{"model": "self-supervised image encoder", "dataset": "procedural textures in two colours, tilted and lit", "train_examples": 195000, "image_size": 32, "crop_scale_min": 0.2, "horizontal_flip": true, "translate": 0.12, "color_jitter": 0.4, "method": "simclr", "arch": "mlp_mixer", "norm": "layernorm", "norm_position": "post", "hidden_act": "geglu", "mlp_ratio": 4, "parallel_block": false, "inner_norm": false, "drop_path": 0.05, "patch_size": [2, 2], "layers": 14, "width": 128, "projector_hidden": 1024, "projector_out": 128, "projector_hidden_layers": 1, "temperature": 0.1, "init": "lecun_normal", "residual_init": "none", "optimizer": "adamw", "learning_rate": 0.0015, "beta1": 0.9, "beta2": 0.999, "eps": 1e-10, "ema_decay": 0.99, "max_steps": 8900, "batch_size": 128, "epochs": 5.8, "lr_schedule": "wsd", "decay_fraction": 0.2, "final_lr_fraction": 0.01, "warmup_steps": 1780, "weight_decay": 0.2}
Rows from block 11, named by matrix and row number. Rows with one number belong to one neuron. Each number is 500 + 50 x the weight over its row's rms, rounded and kept within 0 to 999. All counts start at 0. Numbers have three digits each. After the name is the row's rms in percent of the matrix's.
# gate: MLP gate (model.blocks.11.mlp.gate.weight, 512x128), inputs 0-127
# fc1: MLP up (model.blocks.11.mlp.fc1.weight, 512x128), inputs 0-127
# fc2: MLP down (model.blocks.11.mlp.fc2.weight, 128x512, transposed), outputs 0-127
gate.220 089:558461461475450529505550445454525476530590499439527472567519467570483546572555417433441513455503521496449504506407489489538576437461498610557532519432403421458471478531570433452495488478463592584510498494494507440506544526471488465503459557476483516539550515487497558481516417469421483402462470487430547479588563514371473479470583427499587593421482541465557463494519525580564424555554
fc1.220 091:539514546454466544432470401493475514461631533438483495488502521439560541544460497534517413459525505431527490464544544497494503505494473491529501495593448508538489491427562485495582511508475537439418515494573555546453450546531540558536550482526571538526441459588441460508482449384449460494402503491516456454413614474528468531494562508467547514526446516576522621488524569635506354527457
fc2.220 084:578593458517459496464471441484371459535429571433465486465534462474501514483587491463439488468423394460435444451530526521495561520467541437537483482536510584548482531516481591600573541555444510505548435547521479484488498521464538612520498506524433551465464493507496492539402503491475515532482471477419476522399583465466585444493602536577527461547491499372570492477465547492623523492532
gate.221 128:519514556580503491434477461489443489465561470554483511496570560532591422501435430598486589464478479525511508439575432376567476457418395501611510426526432542511462536451518450508561531476444547481446499533474471594482494526414493510425575520503477447527512520512461610457505533453501445529550481440501636425525522568524568489487592497437556507485548490477562525515535517432565529507494
fc1.221 139:491453625554482519417482488435475517492445397498473533487584568484503448515453408581593524443437487447465451475518504463511371514463402522528574565495500513508514473496503563520527503492416608437502567474438510603470477462433551566550516514425445408521568573480436534456481564455477465579502436574450546463492499561503481485470570395462570513528527494427501516482550512509532471503553
fc2.221 152:551578326389519528523430478553511502572517580464464513410499459525501464456507572483463452513454470503460433601475492462477527602514581540392468530526524468492501425521566508504535487475541418582496475515486466390501556457443527494488501479527449510500459430497484491538487448444479682467506552543444456538570545453538532452497494574521494572511445473510533517510482546610472490544482
gate.222 123:500503482525474452499638522432512574451395584569486577522481562470450500573537508474557548492583517571451581479405443521560433507496411587625552496480510425479560458437504463471476483495595468536467485459512516456507513404532474474537558477497527465401586496534511531494431470526468408547497503466510540382481442587482460440491553469493559613502447472498475529478468504483545531465479
fc1.222 111:507517437536627484364503420411402598499534402472482555570470425438483530429526490489498470446438561526519483572458436515531515527544468476556497463560496464466565449480547426557448544549616605481489525533405437513444474505498531484513504541507422497523534527541527493515475425515514426519425476622505460440529507580501455509563488492510475506571463521485482537488480611569500529572505
fc2.222 118:482537538462452475556496513582547509483579539487458530572484461539543501495520414510422430497528556501443461436596560489401525471438477532435479397507499425501493538516493586559435409489420528473490447503519429513561466542568449494511449466578534556515501494557403470505517478539534545479530462475662449584542517502460534505559416614507432524516525478389499488512459401493507550484579
gate.223 100:500500460464534520501552488471512462525476467472527508465541491560580583510511519492577531512579561495478478515398477500552501534491449540473482529477406449589475496553539491603448518526441527576458543511583453504488600528505493465441455490523376451478553558497447576393529536478408559492555541430516508482485515443402523470446529436397563553438501335494500561496476406539493509453595
fc1.223 095:514466516567458489490505507551523523482484542567510592556510509410470397482463468540475541474471448539432458450566457520503435536469525520533465480469619620414531482473581530366470459414566526484555438505467459467450558505562491490470449463456571489536526474466496465542410505521499474544459509589563468572463526538573527525561422667577488518578529515453522380478525492488531502477475
fc2.223 099:403524470545403534576446499475520478419578494482533510446538502425566492504606549600476478397458559520549388570601480536525534496459516440522537544499479527401479500559466516577485524515545557498555500514588506509478476550539471463513618424490444466594431487480495443552503569463472477602518545445440539514458479514421502517460481544480498505586532481555470405496402514471479570443485
gate.224 087:435494493476518521541525464482458523455529453604519545492544489475507542443523501500453512427468566480554471430553389438582559536547589488563464595529554515517525465514537421427553563542527538568500454496540585490461545469510492539436500445549533556647397442428505477511523438485489477543428544557420483517371436442474513535462554619476461503561491569574493559513449476448514461484479
fc1.224 090:494502453570558473518575446521477438432566548525465559543447392437503503491513485524413450468434575502415468492478570459471497512533470457438504521569588471517563552496469551566456490449510427506464400507552400528436562577410581501434463481624491508532503590490557477491547574447566525423545490456527438506536460442464496435516589570490393481534474563564454486504451519489465512531481
fc2.224 086:522493489526521522464503463434374525494516448541521484472460547529483432517543462478517539522536414426442580519564412474486583543506538416474500525566532458511534396581527407586505554616575451531551483527586564451532542489500479447530514526437534482559455419475503481442540511552476441469511451546359451478443458463500526566457471495464589463492495452509548409459602571522562491470563
gate.225 110:478565493402566556453438520508488525552552499523507484425451500521437523503505489567399504379545567514536493579509375585532570523464531564539518530441473495480473469487544401412510490526569497465497517411512480471543425425450478568433507492526539541426421498525576528456514519496489580487552486442423532553403481449461663496577527522441457582554484489518470490473475528541438462505486
fc1.225 098:491483554525569473538438493549540479502530514520518526466438559437481501542503458501483480475474512493437422505487487582545536556425573465432442559481621511501475514494469451451590505422446424537499514372466542460601602496462565535510510557499503584463490526454502477565454515450470519574442519411444491494423405525551530542422516504486487518589461524650434543531456530520398429571518
fc2.225 102:526538531406427542440588477508516428553478488428425505438503487473514530501558404474541502566482459515535442455417524573482514650465469589471572417463526627493462482457508547547523515499478490588407484549488504483532518450501485482585430466411423482509585453547499497575483478467438548519415652461532519507530563431519473501516564553445497525461543476468530523463531500504442446501544
gate.226 108:443423518550577453490551628483505489526525487500513522576527470435584519520523545513523569440510495429558519472543501463549511494549517457516492460524454591487552487452555407496507588485506522428475453508534520469412486505501532516459525481497607489528468403492499496482421545479498436516376486598333468501491383434532518522507559575464497489540466626513509593436521575516563538460486
fc1.226 130:456457554537422577504527498455463495478455452518503555514508615560473468571517503402456471536571511438572456563522449548512525436477511503473517391542443487425538446484515489543587470488466410411486516522494489454443477451552432490507533634388580396498496522470541579554440470435500473580440483530488573463451545474608450563536421486503487513450557488512510542497499590517574511558519
fc2.226 127:594489512522458473520456522517589484480484588443487487491462480538499588505446414538545532506411444603432482472531531492509435495500506481375504606450505508542443554440465553435426397493532535506438376448428515482481488602538521550469534485565458566449548463492393530454489468506533571520610476452591533536579575449516492566493493567531453508477487438524569477541570476466505486482473
gate.227 091:528563410496473548529535507457563595522503574533485544490519508509497583421466387522575514519507491472578508503454427605523492508508419528607564548479395522522567470610487497406546476472555463438408489488511379542548482395470515547376524475527500480502547494545493454489467580430379470563479460531459491509575495538519527475515482480450447560557507444452549522461453510489515541546512
fc1.227 092:498484455564519571464459482419516549507532518563552509509489455442520530421508472493529576523469490459517550504485477533498461393451446511535531487532454491545448460520434516382594457515571525440433580525433566571579540409575579541445430455513443492454572503494540517434495499523502390541452595560446519532505553440468518492536407364489436518548586488540530505452545521484595558555506
fc2.227 099:450505436440552477467507526543541566448624494525500497506535465456434467427569523590583425457541484473497488527499426516575562538450524487585501482543527435540498571511477511510408614559548454571569436554512480502450524517570517536499481518442459489530433463523527536383458449522455382489476504502521458533483457577529438528485524533491479464500632504477424469574596442585436472451432
gate.228 115:432482477513547543463513514484574498531490402479512519497466450543462544480596475474496555526569510424406584504518432429508433461484529566558543480470411437485500527608506482408510503462491449515557556463487491506417497440550411465469387509597479540512476467544565615466487433510582453420522471476498563489450502425490451570546476475451582544557589590495524492558459490497587562472433
fc1.228 117:487412510423429512490509568555466473487472426447488537574580544535582519532509517473489452526517484506478518391599512445497437459505467496624483500495523504598553577494471499391510501462443432554531510581493585532405443478501411467515529494569544533482417538531588507492541422422545520494404417441467531499511522604462522525506564466483576488477528530497458585498456523403448418498490
fc2.228 129:553448535459475485474532473565517485586495495480415479541498472492541524516510446485482469455457413399488380517504492569458510547523510506526477453555542576519496593505516584574539422433393462523449521458482465428561533448488497479480442498468560397565580519564448515608425487465534534540472496394475507484603452439504563468467560605504526440431498621523514513506494565500437566558466
gate.229 095:516472483485497549499596503500384481506516487558504469509539499528404463510549422464558426573508507489415487550444400498588528460540463554518523397574523535371469514454500517454447570561492571524457553382553447508506532469462525493516491500475562494559438456498542625474545521450520444524482552473453456456488615528489412562502569566479490522398508561539581423430521513515492562484471
fc1.229 099:486526527461529476415501545483522419527566431489611560441603530425539403554463595517393590510541529547461467529514507455489483474472439555417443457482562490467530503528487566598551523464461482502521489447548584413385482522493522516439525454529476469496476458645440531507448438507487500419564516585454548528473501586499518470513525539501515512528434546473573426483444474501507474416429
fc2.229 103:539521510530497392426541484504513441509474398538412477547582499591444408552494500458403549535536474415617510538465512529482526470452424519537524471525478436479425507506492459552435552513566508544598510460520460446459481539506516488443490514513521509456500505607529572438514450486471396376572448580503469533498598518418614529603459504503531476512489517522603504536485533449543486508529
gate.230 107:533567400434430471468573441530432472484535539583465526559456445512455535556496420488545552468458485522432471471486425460514464542474511630629594390532453549461508506542571503470500533475513538478491422616494504395424562564423489522393524519536511559532440447556583512498498492493475453537456513488532537488574486515490525518551547569430462554437475536414534540435501473552504509474515
fc1.230 099:477537561524423485414538424580526495533508492580470428448466513555479471491471481470474450445534429458380465556531483466498589476547509572507539541431476423424412556518561498540504575492502451483521556476500518489463578551458476527498468570546474617486459492487495520549503395519564543487557467422549532509539528392383518453472585424445392547520518530525535418481513396532542440505499
fc2.230 104:437517439468475473507562476486444512503463532505558502592572442400533516505562511466505542452534386554557463545507486497563579394579466576581522508521489521481518481496472469487425511608548539450583495586501473421514551500481496522506491560413502543484419426505497511432410536419487518526438508548439576461510384439422639486531564471516470468452483525593487491483544505580529451495518
gate.231 123:486506451463458493444547481472524527505438519482606504510610480515582550470597466537600539444489519591430524503468424420527564540497496612609501464463487487466534509428499544436556530552486453636426512472586463490498488458488564501423473416404503543477498504549486482451498487481486457491407509479487608431503463548496500454551617458476472562512467564569550473545455536475426510551464
fc1.231 120:497494476548451525579482511563479509475526502466520531509490492481426524485560513503350557543512549409537472458548543519498528486448538449459432475463527514486490413493511471535452416497495537503596471500422479495484586496501517478512577578447443521399532543451485603528437466546479546527604530498500558550505483397515456408491531485526431541569546425378502462435568512393603527608548
fc2.231 117:427530393482509486538432526530477589492470454436515521511449500454457490499449514587440460488503448464464603523471443568434537587595566534498529552480487471476534397558495483531445583476505456479593563421437540509535618600474462473484459483440438546489489514481583516632491512503560531425428420489568515476491471545461490571457491507480499477408537488551427555527537447542526543531418
gate.232 060:439520476359420466501510470531520560479592478473522560528522487501545520510547406539483442450547522577511537445486498535491593512512594524499539526341448567507507532464418504453454548536486526476479507505489529431462568551459449509451582495388511598462500558551469499539426483455460601501484509425582545492505407640503506484493586526493542542418455550497429456464501552507513488523482
fc1.232 053:491473545527494572538556445444614512522594514557478558509401409540526571474528459474541511581426537557494473532446522552467527514525619552552458513508431430524517453579504499544553490460493461424477455538562411522490526532456487480456519417413408471483529567466478464551393514493479443504619482522528455469503406567520530552578478510452545528464534525454528428419476573565483551578479
fc2.232 056:614522515534456601420476546528516526480480561491534483541479557526387515588486505495452500418495454544447505527585521467506471587474561468426561472548546487512573550497492469493515471486536495492497495456463415480455564517477503428523539498494482494461443578557467494536504527546530574545472596449492506532471516405383436424459441424423575485435589417492565404384440553474486455561535
gate.233 090:487545577481493548379567500503539468403410525556506424525508593482471514580451448519583469563552490515494580492424410425558405566472396549572497528563524462446576577478469507473485518470511459503461540515516505510522478402439520548473544456510500469493576553503527541505436493523417440507472475405484505515497549471441473521436537554468566605569474589540470601534450478425486465500472
fc1.233 100:473499508437380556486480533450510485591415498482468491466456544526482490594468491440415473548588488510409594489492449411478445538577520553429518585475474384486488551504441489514438513480510383525526507446479546472481472455504485416562516514505601535439537581550551497527453423448473538432535406561487518584460582492498440585511502454553537541480588491538554511560515465532560520449477
fc2.233 093:481421565515531421545494505508471548489441480471519525519512483486524554493551509408514557454449509478470521573392539544482491422542468442492517518467444569456533521505487503433571496452456589579561502417482587463526513442516507500529541489527577523392455552507527546541488432519573494444480600546446490484535389483601467360440565405473544464538593493549453491459474597430543524441557
gate.234 105:485453545521405512404546445545516541526490531540500454489469490495499487519486424515491451521555498521479546468551431520505510471502518542580480432396443490412504532465542476468499593517457521536440479430569595471455510550585507488402471535405504530521514580471482526481507344512546444471565475518491481557521605474426475559555512478468564561432426481471534476527455384501671472541465
fc1.234 098:478546500447502470532467422403510504560538467385406432489520570521545495487352459490541494436528417455475598554488556595523469430523498523452541406467553508542454509492525530654526504517523483435457492481555458488475513490556546471508503500501403568447542550540439504560549553423491438498510466500569402502509514548469592537463582498436502441493546516461427577452531454498502496557450
fc2.234 092:639568436519520527522580432419535470525497586473425509516492497499417570500538472484620526545478478426554446443536544503484471586487474560437496507554492551475568466538513457453526389456546484480529414501488418522498468500500460569563472559447507511487456434623434431433440498494515507529405530471391522494467583547493480510620503456441489456541522523458511470478513612532488487528453
gate.235 086:514530413562446575454499480518490510497493460534526483562548552532406528474413464552591484549457511461456522380495436519567424547563455545557608451498447509450485421499617452446442475516477514443410492442495473430465572530461448494455501522558478587493519584641482606483553511420437560491556553518463501470547543450435545429430498507491542538433532510511508483488548482512498521565471
fc1.235 074:555477491462444503534505420437530484490567430472510498504480499571429528387532471475613470574548513462407469488563516441565541535491444585485494545558467483490438519484558504390528491523565361489453441540516404516569454500477484486492537508519456492605475408579483523426610551483515529437405525505542411453520504483519454488391477528515561577494507521502470485495504520545371507490538
fc2.235 071:436520533471600503479514463528385426419521491541404443481547409472559494415522475538499527536557576564495440578495433578445550459377454507511464450548509470620453467480516477574585544547558507509482549457508544625487405537487540572477453558473489479481491477444421460494514552556463527483479465534455550479574515517623489526477496541547519407565434499497505452449478533487489513546535
gate.236 118:530510505481407584506521472578498393473556531481466507505510544590555557483447447420551524487427567571533502518514443502548471470498479572547492431497465478500453542481460452519406564426418521602482498538419509563420545535522437494392511534568514510544515514464462544483507478461487553449546502507576533528576508509524555449442484503459537498334540461412617432505520416520456587477485
fc1.236 112:538510535515485497535548442417473452409407460505500485515589553579499459546553484432568518475518512481504522581502511527544441489471491473467392483466466464499548457519519504556609488529562430536502545444440589469579427465441494602480477544485419532523563583535448549599539477441449519569491534531362468528441450465538467447520493500482622538601462512513467552418498467513528485579566
fc2.236 116:577509472535534519576442522551392519591554528451527508377367600515446552488456512496482524507485460522476505591482542399505572459491508521462472474465527474440504462456447561496507501475430602548447481461530608553460510438498505558540527479474456533442451523477508591514544453570518526418536524507537493560580523523408509431517456457542490419466473403382535499540496472523525512541606
gate.237 145:577458466517475489550492497521503538502528450416581514529465511479485553517573462507483504455431508451485443493521481436519484467523500494655571398508391526455566563549519494429485527491445486465546541486562479513488497462551383485465489482570487564487423560504574615490602495508550475405415503480508494487503449410495608409458533547457528503476498591450434530517486415555519518421397
fc1.237 140:447579543519450440566509502451556481541460447455494498435473458491518507503518473502608461543535548528489388656384493480520516527466491512457516542488512432467487446509534460508541484544541506562555525429597580572489425414570585497600512569464509454519490498615448557524506480460428398523530545513479472456508459500447489480404542448475526501524522414571528493409530475612476463470492
fc2.237 140:479541474514527497493527512412499505474462580502449483456539514422572424536450494549491509540514535611518568480544473591613553512473477482399477549381507479588458352459417531500494418612471504493450489529495455543573480456408578519523461596449515545450529498425554478482524555518465558511539465495547449534435536537479557527537501455527461540527497413457575503496548407511433516537553
gate.238 085:418407507493495474444443528489409550437501514432517481460597521406520423547507518502627539442550504464442549437495493462511535547518344460514486476474545533442476479490537474551480527481496516496484543508471515524442501507567524465433516418535493501554571619625442549505472437474500471511481558562487516503479535556538487527496595469497546502541526508536543610485532509485602458460331
fc1.238 087:498406386419416507483477440490499476476511452421565577519430478514471647540515502493537520455473546515535472447562477465525497583540561472513410554495507455567478510448515490398456542476517440598417479556492523422570620440524419593519586457502483508543461542501548557488496477492542498496457526545562460569557484551537424501526463538520510541458450400506417552460570507529486484558535
fc2.238 091:397492567475536493568527509464470588465487487519457506508491438478453486432502519556548486465558498469491482545463500473491525514493451496448493523532364573471484559499523475449474506526531547380538489586457563599508424429461531595438537516545452476539509449508462511431602507484515563590497446542576515459561366577663504478466450566497453398508496578508478518449498422500495532510460
gate.239 075:423465504543612481523601507513445525462482456515462538549458466458534521384492474487507492466468577571533492606508424507575509521541561488497492608437435515546498412524512390525462557474452562624447533466486506574470611511501536456395486502500456521551498484483438461516557534408437499501516441592432474472567468509448592517488547522437518516483478557592551553448573487481504497436488
fc1.239 068:475442501588608460477555480449532474460530448498484559449547442536496475416425538439495456485450513519474513543498489433509551522494547506467466553556529561513571458490525406557558534571470471533477505435423534474472572516511499447438503450556458498529468515484384517430528530373506516481480466535430431504549511468466520470436487443449520463524437706565517511473519454585604408484553
fc2.239 074:493567510474526599415544455548509515511458498504486483462543490549441396438491492458434510500520506550532513576500523534482613511449507435548471506524495481473568506508457458554591563473451437490528544541488433447528527400484478535576537543454497581608458471554458486540429489542416582435434431534415454525604497450503529451403489570538508452542585422434502472457527460564462556566597
gate.240 090:442527426465506531459468509423491481483553453381592504509442505544475546485538501522531568540438545510586406524460392510579506425443479518627579474442446462499430471538537414508490551492429551529463577409487554534481501434496464574389504424475429530559520535478507575481580439531489380470458545552472510450528492472533510461513537434502564578514491498498505518495537473531467515606446
fc1.240 068:457482423544537564486575420574500531472535502442570434535504504490469566540549523466522447525460540491617420524469501373544487443394503497521516472515460432436511451505535538430530472518501623470524466544532491474503412476526558603592451491522389459487471423515380505431562480518451482465570490532444454433492508525496545474563533473516539531462509556440511505578527393583535521577474
fc2.240 066:483417510445561479502547434392454502496483540488545453493487487465442515377519557413477452543495488469610601488588475453506517512563593487460473508491511515516529507571527514475485554496525518497397480499449530492505438507560552422502467495447540532523630459446431463488478525511544540579492497542406444548414635574503384498483464483538536559603512431593493521532519487445456509472449
gate.241 109:498519525494514531454529450478456470526472543462462493478522474441527566481383525518653535481464520486494577537475440549509511555552374534506565475576499524515564476478515507528430542554471479532379493535442486460475490580502575598515533599485464471544476507586534504505522527356490488472362548449524467474621457596476475460497432466460518486437502535383565461491518496490440516515468
fc1.241 116:509522563439503540466524456514541487524426433529458393500450474432483609486415461516658512404491496493431544535503540522492507483496430565585514521462446474576486467502505478430460474516414549549478577486535441480580454399528608552544506492440586557484507538546476492447538507433531486541516495532553578540567505566477463446513470425384502488437449562501531487543527510554412427548509
fc2.241 120:505512443482562484401445477496422455518606555452481500477451441454554529473519544463466446492465560514478526515501592358504532563563555482454433501521542587483503505501578379457496576493515484490566422612476496464481500476584514494513565538513449502492493459484489478436519550467496608430579553541410478514496506410546467358519612530450522471509531516486597502478495555518540474479567
gate.242 105:448475509546514527495481538449574508420527504527561537551449403444423446487494415541429552482502614536495427589558393472522468504487485531546495528437440421420445503610517525438505509400475571540499529405488522505500526446525528501477389536511518457560543528511583521481557469520511418521566527559451468531538521459429550573566427553464478492504502500564532513479560373484567588481471
fc1.242 107:454445613436549525426499484559472576448558433538486507528482433563388474461503455579456499508502522532526488590515549510445536439509499603573493498521476472372494454461478534548443557450501528571523479507500550468440531533527456406439452471502489450557446512424555472459552400533525487450534527603546528482452530606495406493605510500485465483489487561527533435575468454440463572430546
fc2.242 110:471481524464599479499497556455470504491542354603561432478470529564487512502445429530502487481524588526521587476418535426382551502523508548481465454603552434377522482479581478478551549434501471475517502476509559465456473580523409343511514494525483507445503478431502506571519556515463599395467560519534535446514501517536498605516542469505504487486445550502465540520426470454519492552502
gate.243 099:551467415521462513481558443464535475500566482512539564413534539421568475388510513487512459615506536542515486466534482481558551540495421540516454514468567450564421543491585483514456516509513467542456531552502452515490499448445395512410527442579504409531536508507468541486474521497347443505556567502478480459464454420579611508514493459454547600443531499459551571511598478511544483387505
fc1.243 089:480520513531556405441391456557461509500614498471435538505507634575485469489435460590567503462463500487464506579512421472464530484502440497499509479508400574471518509512551444555550479539452573443490477460472519502475419503475416492566401524473411575523515536524517549625425538459541487485525535486560454527515582602533496568496536578474568486563483478481568565528528501424512582460456
fc2.243 092:526436511481538403564444540564538495628451451491520508418450446498533457479532605490477561446453465491568480506491417560438579484491537421503540387549520481539470533500487542529477545489431483486463487542614459449531592558548578549455528487528503446453487452447447512530495499586543422485523483542603511461508555532468564471470385397598475458493551488481512447565488448496456559572482
gate.244 095:524492463419464478455618511482505520446477460560454391581527503573539537579507425497517452515540517494505526422494397403522576553491470541508560476465523483511442523461561451471447489567476426582490591463496588511540488468446502442562548570421491498535475525497493606490501535516493534459412552428449586391591572489507451549480556458474512528438532614492550504487486550439574478478457
fc1.244 100:493524501541550575585552515510498464419468529492487464467451503469561448533565359498409479388549572535599445480419497477537419545447548526467509505377500459515460503507533516492425481471532486492473487484538508557520518448486503481555365586491515481542532444504525487540464444570525453541430481436515563516549615358488538505550509452485432531546603500519555414526530468507530508556445
fc2.244 103:490561433580462514537548524541432556533459490525416515466480371508594466523473538532410483443458443435464536560525481508494468547520467439505466589447466525445505580506494473456571485416436437530491522520517480498573504430467522426611542421517537475492487492477508519577482540530527441527416486415444493433443621434575549486448502503522510484487592587557473505605456551489548579536429
gate.245 132:480528433458534393519499490523531575489534438486441526511537468470521518469536552512537550384427553447485432524477430528506519493523496537624523444544499469500535487548529431446507504580538560554519469456588522404508517471534561497485463431504581550571434427564472523499501500499493501562448544572405589543438403453517546498445536592416468487507451541595426482477428521484495488523350
fc1.245 131:544466571469510467511532526486552539435433510614531496406533519480510467561447498673489545508475506461529598374530521480518510527476474426495557604484495494501496482455471631539498504553505477457388470515522523424577540555362517464482549408444462528456542522429491494504463494513500491521495427495555483504465447484490478533468488549574481565524468505563513553540431509361481421517533
fc2.245 130:397534458512532483489553555513432456500502436501572492576468539539546545535550542414505507440550534443478469530510454489498451437550554575573506398514516417457562583555610436455586480429536601458529543568533463493454494387504460499501433510520606453562388502427573533453534499491518451550446528582451477525521454423482518426449451523536543437520486512484424523489476498554510503517423
gate.247 116:433550431446488480432546429554530543474519577510501498499556529454478524374550440480474485542536584503473569525478450536576483501541451627583547446428450511446453451515551544420520390501468571465429541496613398449442501413506535500519467528498529526483467563587557582433512527373477598482530481515581520499539490534483479517497500469477468541446538478497522551547499536491409511432473
fc1.247 109:449555374522518459507490472464506459600584441553557510506501530510547505475452513492414421585476503476554431548481499444435523458517537501486413508535534448552511517529554446534437469543536574425533474577464488559508439562524419464452416493513485542440515478492430505511445493584504461431569403569496559464464537491536485529556493495598467477498488421489523462500559499520702537494407
fc2.247 108:492439496582506557598429557482486503449519483559574547504495532534455533593420545486504515501516458447539524521577465476503461344444510475481489534587504461529545548514437449527568548486470471439533533520456528551471505577503507602456605508568472440537515457390497589500428554578437366481522397499467519513447430508432550511492452463515523468579518478410472498545532441544556513499459
gate.248 117:526478397553495487546500545489563455471479415570523490558522525514480582431614549554432389549411504555525438419475503453479521578481559520553465542543500375524492543449569353416595509449495438506474502550420484552497524512433446548495477459530538524476493534507519454515532514523491548465537471462474496518470488499514505409534494464527472521479443628536648489544527482562483485440456
fc1.248 125:498461561420453532541609452484436472450579475481470482573550516524469509515456463497431551460522493504460433506544461496516521343487466455476533477540500593562557504514456527500511478548506592448403448535528541487404537503433429464489540537487599444607503520457495522610526487460454409510470570570443532524521501557552581502428522612486593477557504472555477518408517543420484522488535
fc2.248 131:543456483640446475451479439550574541525502516465586518451470485516447571423495554474376416593507460544519484486443449441480617606475606483460566527563488429444520514556490473521513546510483418486473452479519563428491585545539506557403561495555503565469456482502518508518513461505535547406510538463522461508428430401428512525551469515527410520531477518554552469484478483565498491553557
gate.249 105:472414470521470458489461489530474477499484537526482501577448485507506466439464544548411468518491454479496488481452522529548535488459498530556478490413410527518474456454545470476571540475551397525527456498503506470513575537552583545507600590447532528454521512446629538547539420448535498404508444514399512529518425397482512511475621479436572582441472512592391571426522474531602529566467
fc1.249 106:513467426498561452547564513448503425467523501444546489556445514505498551571523487420538487490511439451408506526501518526431561463489489500420501482638488556453448512528529425483569438565590496474491481431517471465468563519464543482519470506587460416503485549525633497503543512445502493458459541458442411409498494510582486464501565485496564447548480686614513506469543580460562466515499
fc2.249 097:501564499492535470560570432463498442503600522512485543564489464419558558526508488561445472392506534636549411491423566460490574456525459415485466571446564561489499555513582521492498483449552522511471456581516497548485456491483430523526477485480527509478545392474432376470462510459494525548494445515467495457480449471529538459454581624467519380499443435531563487464504470458553540584575
gate.250 105:515478538439470506476577395540496473448436604449564526511559555533582529505455512530538528540487546502448570480531411442564401536515544469481512561450487456597536566478467401468458459591463459548546423405542577549492548493481480545440578563515481530459479492517573528515471442412547535480584541548577468491436498447509432539493562517460559527452542497590501509509521448467434461377461
fc1.250 089:534558491506502438450479637490631562578554530509530506545493488417638511550608535475433509494445444438463570419506532465523431489464458507455540481459539483512441477502530445512581483504525461487470426470532516471546539496434533474462539429579389568490447557523552443514465407522557574504543543490530492456497493477521520497423487489625537453512531506486533516557409575478416455533439
fc2.250 095:478539509527564470555488442501512479398545435561482428403519539482543442482398480457557412545529556480569533555594592539488492497499527528506382435496508547480436480464469478565461510547530367479534452584540517474465521496567480407541488516563503497485505576477426490469464434399606557512469464640568434506442555450491503572520496489503474472499566521498492514470549497562554419517521
gate.251 054:483528430531498531501455433599450559484506458545458497521453511616556585462419528552536531482492527543600541492521430555488464507533476487501666464443418520527465400453565455512493411524553477502375534567495524556553530451564498446486613547496484499504539510457485518467514493415492561519579457482486470493578469509441440422545472564465461572457464447545461509489465575404512468506564
fc1.251 056:528503521493561505520559558477428541476401564550434472467454555592487492545534487495431453440532605489636474611483460565462438458506504444529434541471471504403491481449537532502425420439531602464534492449534477466550422502470522551457526491555461390456569510485600504546511497563552485552442493434538484545431630466475507507504502514545511591510485435520508514557542537477457529402511
fc2.251 050:570587569413505515532371543547550487524498484589455490570434517483486492546568546484565451463492428457530434452511493469525480564508504532558495518458458422543548465498504498524441413539397453567512510471534525546457457471437439557580502464504527494497412508589545408492485471626474522557481480414513554461492509524479502431509514560496518534532432563442495547655401543506431482456452
gate.252 126:443506485365454540439527518543398486445472524529508543572509499520443515576502483508499574537448461555518501443511458445503611499517418515523506463536544488500481558440467530435417551546478528502463458530546675457458539519425458524532578569511508553464387492526531516497499451540506437450472565491474490463575433709444447475475533465511490522444457506519496535473530528504516511446571
fc1.252 135:460533393535577544478499507519506600432394455571491508540417429592512584479494488583462506559497538565484526470522419485459512424479469449618511549513496484568503408517464452438538429569473532623550539486504498554582474444486435477607578462465464461513498566451538502482494589547538462502493545468425510535465417480485495415513477439498444511444491558484459509544417505413516463473511
fc2.252 142:569424558440502543492426510450590477455491435506537493482458602561509590484439549499491449610476587540508504517490496475466458430438563501435472432486510517571509471466460443462563542504544486448365481510526500602562377424570499524503539514551491558492505429521525471577536533573519582492518525534505559556540543497475434492502357456469531477534454432476469559542478460530415482451567
gate.253 100:495496462595436557477427492556465548427478484447535572447523499509429510399576462480546552515497539596498499508490486492504515416532416473579504486470499482523533532426469541403490559512493501632430552521515518483505563491544437471393591512546397502483451514462530560499445466612523460495527611487528565585550467451517494389531433445568392492501567477487509474504506444569475480478548
fc1.253 096:487517509553497541578470459533563471531472533402535496445451506465482532455531467435524535548538507552438489518436522561535387355486463483485527492526544532525539548450437557591467501460415454479544560489528460475642622533504477419466521564586526549435484504474508563538441573537448404459544560447514434572484479488467504464524438462474495460532564468547518504527544381476476518603558
fc2.253 094:536464482477538558530594429470491522517450525513457468505484519529517503454426489520516437523565409461471531525596612460441480568441533537383469515510530519543532481500452542580580483508526466497558473565522459559545449588429525469473502507454462423550482469405467422521418525417416492524502547368458480541426499491591472533534565556461589430493498566479562570478390519531565507512463
gate.254 072:437456456463463619502466497545493522537506414428537463522512460526560539535479492549480571514585542507481463381559426556565539512496543451510551534385543560511429466462596407397453497533539416543434522541470574460507510542490481442455501571515451634445528465445518484490501537607467554470488534479549471529498539474446581526529506515440499577441533500528443445486532373463498496562491
fc1.254 065:479586607563495508515461551524598609531539525445542513419463547427446449507558487549458415535540466525516622492471512486541551546454403464455562419540432500381510509495462492476541504519393492526429571516550449458506520509464515484476539506510534584448563474539468466575493478529546461488487463444541488514514433557519529507547531546498527449416443435582464611508461509566466501619435
fc2.254 059:455447480530460622582415538484493598503543541478552539461511538443489454470504523505433531505562527590537524411520428591540514466528438534521488426448514468537508532526492534452398458520506536452440397567515472501506509441471549461429388537559597410502483538492383535410507518566503504542522565548486483510503526490560553372557432459549469595468458510547512449502535519434502498562504